Weights of a small image denoising autoencoder.
Model: 32-pixel images, encoder arch mlp_mixer, encoder patch size [8, 8], encoder width 256, decoder activation gelu, decoder widths [32, 64, 128, 128].
Training: adamw at rate 0.001, 40000 steps, batches of 128.
Data: trained on gratings and oriented noise at many angles and scales, 197500 training examples, 25.9 epochs.
Rows from block 2 of the decoder of a small image denoising autoencoder, named by matrix and row number. Each number is 200 + 30 x the weight over its row's rms, rounded and kept within 0 to 999. All counts start at 0.
After each channel's rows are labels from the 100 images, of 14976, where the channel reaches its highest value: "top examples" is what is common among them. Only what is clearly more common there than usual is listed. The data: gratings and oriented noise at many angles and scales.
# conv: 3x3 conv (decoder.mid.2.conv.weight, 128x128x3x3, each kernel summed), inputs 0-127

conv.11,188,199,193,180,195,180,177,191,268,175,223,222,164,186,195,202,196,168,208,212,199,184,212,182,141,256,180,192,199,155,218,209,207,210,209,207,191,199,193,197,216,220,189,217,266,203,194,312,211,194,236,208,214,197,203,94,191,172,160,204,207,189,216,190,178,219,208,167,171,66,203,191,242,180,196,186,187,153,184,236,205,89,197,177,185,180,201,195,217,150,183,204,197,194,217,179,206,222,179,191,151,171,208,172,189,203,212,186,185,174,200,211,212,155,225,211,188,188,200,169,190,218,192,159,199,237,198,231
top examples: low contrast; fine; stripes at 135 degrees; angle: stripes at 45 degrees

conv.116,196,190,254,217,220,172,153,193,137,130,177,202,213,182,206,156,166,188,188,239,199,204,187,196,187,136,178,165,206,205,228,217,234,213,210,204,184,120,175,196,222,274,191,162,193,212,170,160,270,199,283,201,202,199,209,136,227,223,172,199,194,217,237,196,164,193,195,227,201,71,222,212,218,179,203,226,188,187,184,250,201,160,203,195,235,202,169,227,227,201,212,215,174,172,223,182,199,195,189,189,166,157,202,166,215,221,222,177,186,188,228,187,175,185,200,178,194,167,164,177,200,218,202,212,146,212,195,221
top examples: fine; stripes at 135 degrees; stripes at 45 degrees

conv.12,193,221,190,225,210,199,193,200,169,205,205,208,247,191,213,201,210,193,207,167,205,196,176,183,209,100,204,195,222,259,203,207,161,214,173,179,194,356,187,195,200,159,193,173,153,246,212,243,211,188,246,204,188,224,195,142,230,221,200,192,199,182,183,212,230,186,188,207,188,167,199,201,169,195,207,156,236,212,181,122,200,176,223,184,250,164,206,203,198,214,209,115,179,193,192,194,201,195,236,195,185,194,198,200,197,180,187,184,180,263,195,190,198,209,227,217,190,195,198,175,202,214,172,180,182,198,217,306
top examples: dashes; coloured

conv.63,255,204,195,166,206,192,191,215,137,191,251,175,149,195,180,219,192,195,194,193,187,219,187,222,197,167,215,171,203,165,188,191,233,206,212,181,172,107,219,244,227,169,203,157,192,215,214,139,192,177,268,147,215,289,219,130,195,214,177,176,208,223,198,201,164,244,220,184,215,124,168,207,227,205,195,197,187,211,195,257,201,115,210,207,190,211,169,199,230,207,182,225,225,211,188,208,194,191,275,201,217,212,220,179,182,208,214,204,187,239,163,196,218,164,163,217,213,186,243,140,182,226,170,176,193,193,218,165
top examples: fine; stripes at 135 degrees

conv.121,182,178,196,227,179,200,199,204,189,198,130,204,160,170,214,183,184,206,206,211,173,185,187,244,236,183,229,157,215,239,182,240,189,194,218,188,190,226,176,188,199,198,208,169,195,215,216,198,272,195,118,216,212,196,204,186,181,176,158,109,193,222,230,168,173,162,198,222,198,223,180,176,156,199,184,70,210,191,198,255,192,207,175,183,215,282,216,222,140,198,195,214,179,172,240,183,189,221,211,212,213,157,189,186,206,195,203,209,187,254,181,194,236,199,276,220,210,214,189,225,193,167,143,219,190,229,166,184
top examples: medium; stripes at 75 degrees; sine grating

conv.105,201,172,259,239,187,189,166,175,168,188,153,96,240,255,228,185,207,215,189,218,211,237,157,189,262,196,221,213,223,237,160,193,197,241,201,201,217,223,210,232,211,229,190,134,215,200,208,238,206,202,204,223,188,188,149,174,177,178,203,150,211,202,232,226,179,194,186,190,189,85,194,243,257,189,192,224,213,243,207,244,170,164,196,224,180,175,208,227,198,165,187,205,183,261,199,203,209,157,223,209,243,178,225,193,207,230,213,188,211,208,183,196,191,206,235,189,180,226,121,202,227,174,203,234,205,192,189,242
top examples: fine; windowed patch; stripes at 135 degrees

conv.111,197,205,232,149,212,183,176,183,176,196,240,142,164,195,234,190,201,215,205,242,226,213,167,227,219,162,160,187,219,225,218,180,209,236,226,221,197,233,223,171,193,196,218,165,219,196,196,266,241,182,227,198,212,136,200,205,196,221,177,175,206,251,253,161,182,159,183,267,158,142,194,208,204,184,200,81,213,187,215,239,153,195,182,193,170,206,234,168,178,234,191,190,170,183,188,205,222,185,191,217,200,203,217,196,191,208,222,198,195,273,206,183,260,178,240,205,179,173,126,210,158,236,156,199,165,202,189,237
top examples: very fine; stripes at 150 degrees

conv.19,128,217,187,200,216,193,187,188,210,151,191,151,262,231,130,193,197,168,131,192,294,177,203,192,168,212,208,229,200,230,177,207,220,170,227,218,230,211,163,193,221,215,155,212,205,177,230,197,229,243,220,208,158,227,220,182,189,227,193,149,208,178,220,235,231,175,215,182,208,204,145,245,210,180,182,241,168,151,165,134,166,176,216,180,232,192,251,216,201,159,192,211,192,194,182,211,194,195,222,205,154,226,189,178,220,169,165,195,261,204,220,173,262,215,159,198,200,187,210,207,245,221,245,215,250,201,173,164
top examples: windowed patch; low contrast; very coarse

conv.27,166,122,239,212,173,189,158,167,224,173,215,233,183,176,220,177,188,212,176,198,191,199,201,250,222,186,225,175,213,154,191,212,219,201,210,224,135,192,209,228,211,221,207,215,199,215,219,173,224,192,315,169,229,264,207,225,136,199,211,191,224,179,195,258,200,199,198,147,203,254,153,199,249,189,196,214,173,216,200,162,203,259,196,137,202,130,166,161,223,174,234,209,170,208,190,180,210,130,231,190,177,187,212,200,186,244,230,243,190,236,214,215,216,162,208,187,194,228,198,199,182,177,177,190,165,221,174,224
top examples: fine

conv.108,180,203,204,190,200,205,196,182,195,181,216,194,172,200,223,232,185,194,199,207,187,181,196,217,211,181,186,181,274,205,235,173,280,181,300,108,233,188,141,186,197,194,213,179,198,228,204,189,252,240,206,217,220,217,219,178,197,194,197,221,243,187,198,206,161,224,209,215,158,211,189,212,217,242,204,206,312,223,232,192,208,226,175,201,235,188,210,196,199,222,198,198,242,179,195,220,209,183,209,213,177,220,211,248,205,194,139,193,189,192,204,349,213,214,222,221,190,208,221,214,191,198,166,209,190,229,205,193
top examples: coloured; low contrast; windowed patch

conv.125,169,178,196,201,230,203,168,187,255,184,213,196,161,224,238,228,241,207,173,196,180,182,158,171,258,190,191,202,207,184,204,229,207,205,213,206,178,153,209,188,221,188,234,201,126,203,181,193,213,167,257,214,205,185,192,298,202,151,168,205,200,206,233,198,205,256,232,212,206,108,234,173,143,225,179,137,216,215,203,194,213,163,221,140,203,145,249,168,222,209,218,179,218,210,141,207,198,177,215,210,219,184,214,218,202,231,210,206,217,260,192,206,156,224,180,226,198,188,173,235,148,190,235,199,190,195,265,166
top examples: very fine; stripes at 90 degrees; stripes at 75 degrees

conv.77,177,192,150,231,184,199,170,179,234,220,177,173,138,159,158,210,214,159,213,191,180,142,211,176,187,205,216,189,198,225,173,233,178,183,189,218,194,186,191,162,210,229,206,200,100,188,143,107,266,217,244,193,179,190,177,131,213,158,196,203,216,227,221,208,199,185,244,204,206,140,184,219,181,208,221,240,215,173,190,204,159,261,220,142,215,254,168,165,197,204,213,142,198,217,188,191,207,195,161,185,205,203,194,220,216,156,176,189,181,235,237,205,176,235,173,210,241,171,193,237,231,164,208,186,209,221,232,225
top examples: very fine; stripes at 0 degrees; stripes at 150 degrees

conv.24,177,180,205,180,188,224,232,179,202,174,205,193,189,204,190,209,188,177,212,211,203,205,206,213,224,172,210,203,216,187,217,228,215,225,161,169,216,205,224,208,334,192,215,179,226,204,202,216,176,202,207,218,218,216,197,183,202,199,207,215,220,328,216,205,274,216,218,213,177,201,199,212,217,146,209,212,277,222,228,184,214,209,203,210,210,168,201,194,210,319,194,212,217,183,195,230,216,157,167,219,198,217,80,226,183,222,237,194,191,220,214,230,205,197,209,183,215,212,194,175,192,196,193,206,247,178,174,227
top examples: coloured; very coarse; filtered noise; kind: windowed patch

conv.102,197,194,187,218,188,214,181,198,221,183,190,197,197,191,203,217,205,220,199,202,216,170,228,185,191,230,189,232,214,201,181,206,189,193,194,205,212,154,199,185,208,176,190,228,198,208,227,154,197,172,299,208,181,212,205,170,203,194,134,165,179,185,219,220,186,256,211,204,217,244,176,224,203,201,219,7,207,190,153,174,221,65,209,170,221,211,216,191,237,194,201,179,219,220,206,204,194,212,203,193,200,204,188,199,196,172,192,220,169,210,209,190,183,187,193,204,205,157,201,166,199,209,239,169,217,201,221,229
top examples: very fine; windowed patch; stripes at 90 degrees

conv.16,188,171,176,266,223,189,176,191,133,175,181,169,217,190,173,200,185,194,191,211,217,197,218,233,162,127,189,161,193,219,185,203,232,223,201,218,208,250,237,217,190,220,198,189,211,216,145,206,217,171,290,223,228,191,214,199,159,154,196,210,216,167,207,175,188,199,198,229,213,221,243,176,236,202,163,145,224,212,190,182,234,256,171,177,209,206,195,242,205,159,129,223,202,177,192,196,219,156,274,195,251,151,208,216,181,246,234,170,217,258,184,211,133,179,245,203,173,178,197,180,251,241,212,195,201,193,187,233
top examples: windowed patch; medium; stripes at 90 degrees

conv.109,199,211,212,256,228,186,165,191,150,145,262,212,147,188,166,189,195,183,180,237,153,171,173,193,230,141,178,167,238,183,224,268,205,227,207,229,237,181,220,221,219,205,214,176,188,201,176,196,227,205,206,158,199,190,174,161,207,206,192,225,217,214,190,199,177,224,185,195,145,165,200,219,222,197,229,165,172,231,208,253,192,234,212,208,171,165,142,180,241,233,265,201,185,209,228,220,231,172,231,194,168,191,208,215,192,194,218,237,227,251,207,212,222,151,184,211,191,217,239,178,196,78,269,204,217,206,177,204
top examples: very fine; stripes at 120 degrees

conv.124,143,217,177,196,160,195,193,206,187,221,182,231,195,215,210,198,182,185,213,204,210,150,231,160,245,194,233,135,190,258,129,219,192,195,216,204,269,293,213,176,188,209,130,218,204,182,144,250,218,153,138,211,228,195,215,137,177,164,189,232,186,200,179,179,171,261,188,216,226,195,178,163,243,193,223,194,174,158,167,213,145,176,193,235,182,228,202,198,212,184,184,212,204,202,206,201,179,171,224,189,198,233,200,215,195,181,218,152,186,214,187,220,198,166,214,231,240,138,202,154,166,238,246,204,189,228,195,209
top examples: windowed patch; coarse; stripes at 165 degrees

conv.99,216,203,198,226,194,188,177,235,208,140,235,188,182,191,217,185,191,121,160,222,208,226,196,216,200,201,179,196,195,226,166,270,203,224,211,212,187,217,200,204,205,211,190,268,205,200,238,221,197,178,109,177,220,189,199,258,213,171,254,251,206,221,159,220,224,153,207,180,256,290,228,229,154,212,183,128,195,206,217,179,230,250,197,187,187,180,192,216,183,187,170,239,167,185,187,177,239,158,174,203,174,224,210,195,177,229,214,218,227,244,203,186,174,233,223,205,212,163,162,232,226,228,157,162,167,201,177,149
top examples: windowed patch; stripes at 90 degrees; stripes at 75 degrees

conv.120,213,225,221,184,203,214,187,196,136,182,204,176,153,193,171,212,207,180,226,212,184,212,165,224,193,180,176,176,207,150,184,226,208,195,206,202,207,178,193,205,205,208,173,252,229,195,250,204,182,182,301,188,185,228,224,109,178,202,186,222,224,213,228,246,186,209,212,225,120,236,186,180,271,204,208,131,196,232,186,195,193,219,211,217,197,225,199,206,246,190,187,175,225,170,184,216,197,236,128,208,243,157,206,212,167,209,213,199,164,269,177,229,179,212,247,175,242,165,156,235,201,205,152,222,242,181,198,147
top examples: very fine; stripes at 150 degrees; windowed patch

conv.44,182,181,189,200,196,196,120,166,252,173,188,199,216,181,182,282,151,210,189,209,163,182,201,169,181,231,192,183,207,187,163,216,187,177,163,209,247,188,183,180,193,228,185,221,194,204,207,207,173,219,133,164,157,189,192,236,207,200,207,169,215,197,163,201,216,225,207,213,185,217,203,201,200,210,235,223,218,211,204,186,190,208,152,178,203,231,209,233,180,190,176,172,17,192,177,223,200,230,193,240,199,209,201,186,185,150,189,183,176,261,207,182,210,251,205,219,181,210,211,221,216,221,226,222,257,224,197,228
top examples: coloured; very coarse

conv.67,195,205,208,176,124,185,186,219,219,186,209,197,186,217,188,194,194,209,183,202,212,218,196,190,136,217,200,206,174,195,180,195,181,174,195,182,190,238,194,170,201,214,170,225,315,193,185,184,167,198,273,214,208,207,203,174,190,115,85,209,227,193,210,206,193,241,201,193,208,261,197,212,24,206,196,248,199,220,217,183,177,197,204,190,223,198,193,167,197,190,183,211,209,180,195,198,200,183,186,201,199,137,197,192,176,209,202,200,201,202,213,195,204,220,177,186,216,193,202,182,206,199,185,187,229,197,196,192
top examples: windowed patch; stripes at 45 degrees

conv.122,187,219,218,189,223,180,171,193,154,216,200,143,197,175,189,201,200,150,177,234,186,132,198,207,210,181,245,204,233,176,210,184,211,209,214,208,174,185,196,212,207,270,192,81,215,198,164,167,205,184,226,205,174,203,208,209,183,173,224,192,205,224,222,204,188,122,202,221,226,148,243,223,204,197,215,70,223,234,170,179,186,223,204,184,183,168,164,201,224,230,224,157,201,191,243,205,192,179,208,197,245,176,203,194,227,220,213,192,190,208,240,211,179,158,192,202,189,202,236,117,176,209,192,235,144,199,196,211
top examples: fine; stripes at 45 degrees

conv.80,199,202,205,208,195,141,183,197,178,194,212,191,168,206,200,307,181,227,195,262,204,188,201,199,206,204,189,197,229,198,211,196,206,188,176,200,195,211,212,196,190,192,203,234,186,202,191,206,210,173,234,208,225,208,202,205,186,216,206,206,177,179,218,201,179,212,218,204,200,198,203,214,198,210,192,194,171,200,225,262,197,206,98,203,190,227,196,197,225,216,189,194,0,203,205,205,124,158,215,269,189,182,198,197,236,218,188,193,197,254,221,199,184,188,168,192,198,178,188,182,183,177,201,170,190,166,182,175
top examples: coloured; very coarse

conv.50,204,200,201,193,212,246,22,189,169,218,175,199,235,209,187,226,180,232,189,176,177,212,173,181,201,150,184,190,152,273,192,195,204,219,222,159,190,243,200,219,227,209,213,219,217,152,208,211,163,178,154,168,182,201,195,213,223,195,193,214,254,173,188,190,209,214,174,196,220,243,206,190,222,239,193,254,230,200,195,185,202,191,207,178,144,229,160,229,178,195,185,195,110,179,197,260,178,226,154,227,194,198,202,194,180,189,249,190,200,221,208,207,215,192,192,195,148,219,206,200,198,216,231,213,214,229,188,204
top examples: windowed patch; very coarse

conv.81,178,208,190,204,202,197,227,205,208,219,186,202,227,219,200,181,225,215,180,153,150,216,203,211,194,190,205,195,238,243,198,201,240,204,256,90,167,236,119,195,258,169,207,198,232,141,216,181,236,227,225,200,217,198,171,192,228,212,196,193,228,208,180,216,240,190,181,196,191,227,173,180,202,194,154,209,290,188,202,154,216,183,199,193,187,208,222,215,215,213,187,213,192,186,175,222,132,222,202,201,193,204,136,292,198,170,174,226,184,153,225,298,175,213,205,214,239,202,208,148,212,218,216,207,208,188,205,231
top examples: coloured; low contrast; windowed patch

conv.93,175,181,218,217,200,196,201,180,229,182,173,170,183,204,195,169,182,242,189,185,193,230,153,237,210,226,209,180,207,209,233,208,191,173,225,195,226,235,194,194,210,201,182,142,201,199,206,214,148,214,322,203,212,230,216,203,190,235,199,217,195,260,206,203,188,142,185,212,274,188,172,178,180,195,153,195,172,181,155,118,194,200,158,182,218,134,181,172,198,155,264,165,182,163,194,202,206,144,185,203,189,190,203,192,249,194,185,159,194,174,174,167,252,181,222,190,179,160,251,208,187,201,270,220,168,196,217,236
top examples: fine; stripes at 135 degrees; stripes at 45 degrees

conv.123,166,214,216,182,189,208,195,178,169,194,199,200,245,180,179,196,207,139,176,215,247,178,156,165,228,154,234,145,228,241,196,179,210,192,195,188,211,223,161,200,184,211,205,274,115,206,181,211,218,207,158,150,241,237,231,246,196,206,148,149,206,207,222,203,213,224,216,195,230,221,165,218,169,205,212,207,201,162,194,186,211,331,183,176,180,214,199,186,124,203,191,219,203,200,155,189,194,232,209,205,225,143,189,200,225,210,208,194,224,249,209,207,222,180,169,210,250,188,229,169,198,201,137,218,207,241,196,199
top examples: very fine; windowed patch; stripes at 0 degrees

conv.97,211,226,193,196,195,261,51,173,220,209,211,203,194,201,198,181,107,212,180,188,170,193,193,198,188,188,185,178,166,194,183,174,160,202,191,206,202,177,190,208,223,189,201,187,168,181,207,168,188,189,247,210,177,218,205,174,193,207,208,187,209,204,203,199,199,185,207,213,184,197,195,201,191,206,191,171,145,203,212,220,198,226,217,190,197,222,184,148,179,209,191,144,144,178,189,272,163,206,217,180,185,212,204,187,145,193,218,179,164,314,225,183,175,221,181,193,100,183,225,185,201,187,191,186,217,204,185,129
top examples: coloured; very coarse; filtered noise

conv.112,216,184,211,216,224,197,180,166,230,167,216,164,186,156,165,189,185,236,190,186,209,218,168,241,109,200,168,237,188,246,270,187,192,174,195,173,147,183,179,218,203,180,229,179,201,201,221,192,203,238,126,200,183,216,199,112,210,166,203,147,206,210,218,218,212,149,217,185,207,139,198,217,182,191,158,236,196,221,217,207,229,251,185,158,201,249,185,198,165,186,203,202,181,183,196,171,208,212,265,203,182,120,179,178,218,255,193,225,186,270,206,179,188,204,203,166,199,249,194,233,228,147,205,206,229,173,191,219
top examples: windowed patch; coarse; stripes at 0 degrees

conv.33,155,234,182,187,204,215,207,202,198,165,203,233,139,167,186,220,206,207,235,205,252,174,169,183,175,275,212,175,222,175,223,174,202,213,193,191,234,176,213,186,231,215,201,133,195,233,213,201,197,177,195,184,222,197,208,309,189,199,185,199,218,176,189,203,203,224,194,259,263,190,177,213,217,211,198,125,200,153,210,268,212,292,197,175,214,215,225,212,225,205,207,192,244,165,166,205,201,188,226,209,216,171,206,200,219,229,196,178,187,230,205,181,193,239,179,179,240,221,184,234,159,229,172,165,143,182,198,113
top examples: very fine; stripes at 150 degrees; stripes at 30 degrees

conv.75,159,135,190,230,153,175,180,189,236,168,158,174,147,197,158,187,213,211,213,203,243,173,211,204,222,190,220,197,221,197,200,197,201,208,215,207,188,212,201,205,196,183,165,119,135,203,196,243,177,175,235,183,197,216,215,306,197,214,203,182,210,249,212,194,207,169,229,186,237,157,217,219,184,184,215,94,237,188,205,216,174,266,180,209,184,178,200,166,191,198,195,184,199,195,202,197,214,185,191,197,133,204,214,205,195,204,195,189,241,183,214,185,202,197,271,155,182,170,183,165,242,185,195,148,176,237,215,280
top examples: fine; stripes at 135 degrees; stripes at 90 degrees

conv.30,166,226,226,235,182,192,176,158,184,176,196,170,188,193,189,205,206,179,203,247,155,197,256,184,213,127,177,205,208,161,215,200,229,220,237,234,123,209,239,194,204,198,230,229,155,202,146,206,237,207,192,187,205,173,152,246,209,254,193,209,221,187,204,228,207,213,204,203,161,174,144,242,72,212,210,190,233,167,208,157,179,201,218,212,197,177,207,185,232,180,199,213,225,181,227,208,219,182,187,221,184,226,215,206,188,255,240,247,135,275,183,196,181,203,265,191,210,205,176,230,183,200,206,208,203,180,229,177
top examples: very fine; stripes at 75 degrees; stripes at 90 degrees

conv.56,217,268,178,217,218,164,185,209,180,177,181,138,129,223,149,177,175,143,240,213,213,195,192,165,185,211,149,230,209,226,219,174,222,208,207,196,239,196,195,182,206,231,193,175,155,218,185,197,203,189,205,225,189,156,175,216,244,156,169,208,190,233,216,106,185,193,224,237,275,208,243,194,165,212,191,185,235,195,169,268,180,198,200,270,200,255,232,200,208,234,167,165,206,187,223,205,195,211,255,198,217,211,203,197,239,192,204,143,217,211,206,178,173,205,178,190,213,160,193,198,191,221,241,217,182,181,197,287
top examples: very fine; stripes at 30 degrees

conv.78,172,186,191,145,177,185,158,213,320,189,178,189,242,206,163,199,215,146,158,210,196,194,216,187,228,278,189,226,177,193,177,214,210,212,199,174,175,204,181,189,208,247,200,239,245,209,211,196,198,206,177,212,182,196,213,243,217,196,208,182,185,174,207,152,203,216,162,195,255,335,177,191,288,180,190,110,179,174,204,183,210,196,187,151,205,203,235,167,208,164,223,236,190,194,186,185,200,228,177,186,164,196,201,190,219,203,209,217,204,209,199,184,181,247,208,191,201,190,171,175,233,213,180,194,186,193,183,197
top examples: low contrast

conv.117,187,221,207,209,112,166,181,233,160,213,229,197,214,147,178,157,194,236,204,236,164,159,226,224,265,175,114,183,206,232,153,206,190,198,206,195,213,207,157,216,218,206,178,187,230,185,187,253,211,163,128,190,215,172,200,185,223,91,235,213,207,212,152,209,180,175,194,213,210,156,225,194,183,191,156,213,160,202,180,208,215,217,218,160,178,221,207,175,170,165,216,184,172,221,203,198,191,134,254,178,211,196,194,196,204,171,199,183,199,263,196,221,230,172,225,145,201,173,180,191,214,181,152,201,169,215,216,220
top examples: windowed patch; coarse

conv.64,221,146,195,187,203,178,167,166,226,182,180,196,160,195,180,190,185,177,200,197,217,214,187,177,184,244,206,211,197,254,172,215,178,187,192,185,137,217,170,184,185,208,192,287,223,193,202,269,201,210,112,193,199,231,211,142,203,234,216,189,172,197,220,180,187,196,199,208,227,47,182,168,191,173,209,191,182,176,152,191,196,151,157,172,198,248,192,154,182,202,211,211,176,230,204,193,206,191,163,189,215,173,173,173,258,153,187,218,209,199,235,155,216,208,196,194,179,181,202,185,212,194,235,186,168,182,218,250
top examples: medium; stripes at 0 degrees; stripes at 165 degrees

conv.41,218,216,193,216,198,212,189,198,230,193,193,204,212,204,214,51,180,203,191,121,203,188,209,199,185,189,183,178,151,230,195,188,184,178,219,185,208,218,186,196,201,220,199,190,171,223,203,206,169,204,202,214,195,189,224,225,195,219,193,204,205,220,204,206,174,179,185,196,196,192,184,192,174,168,176,189,206,185,189,188,174,200,251,165,158,183,153,181,149,184,168,139,280,190,188,116,264,232,218,71,209,223,203,206,174,186,210,238,210,222,144,187,176,191,200,194,146,177,179,197,184,173,220,178,181,200,211,220
top examples: coloured; very coarse; filtered noise

conv.69,164,190,180,194,166,228,229,194,148,180,198,186,210,183,185,190,155,205,197,248,198,218,205,202,205,184,200,206,232,233,198,191,216,179,168,219,178,291,184,155,211,188,189,246,162,234,187,250,159,192,220,214,218,187,197,163,206,237,218,198,79,241,238,209,163,215,214,201,200,187,201,207,174,125,201,186,177,197,189,227,208,183,150,198,219,222,219,202,189,231,208,211,195,214,198,183,210,167,232,161,190,192,170,153,227,235,144,211,196,323,109,225,203,229,220,215,179,197,198,205,194,203,192,200,173,197,200,210
top examples: coloured; windowed patch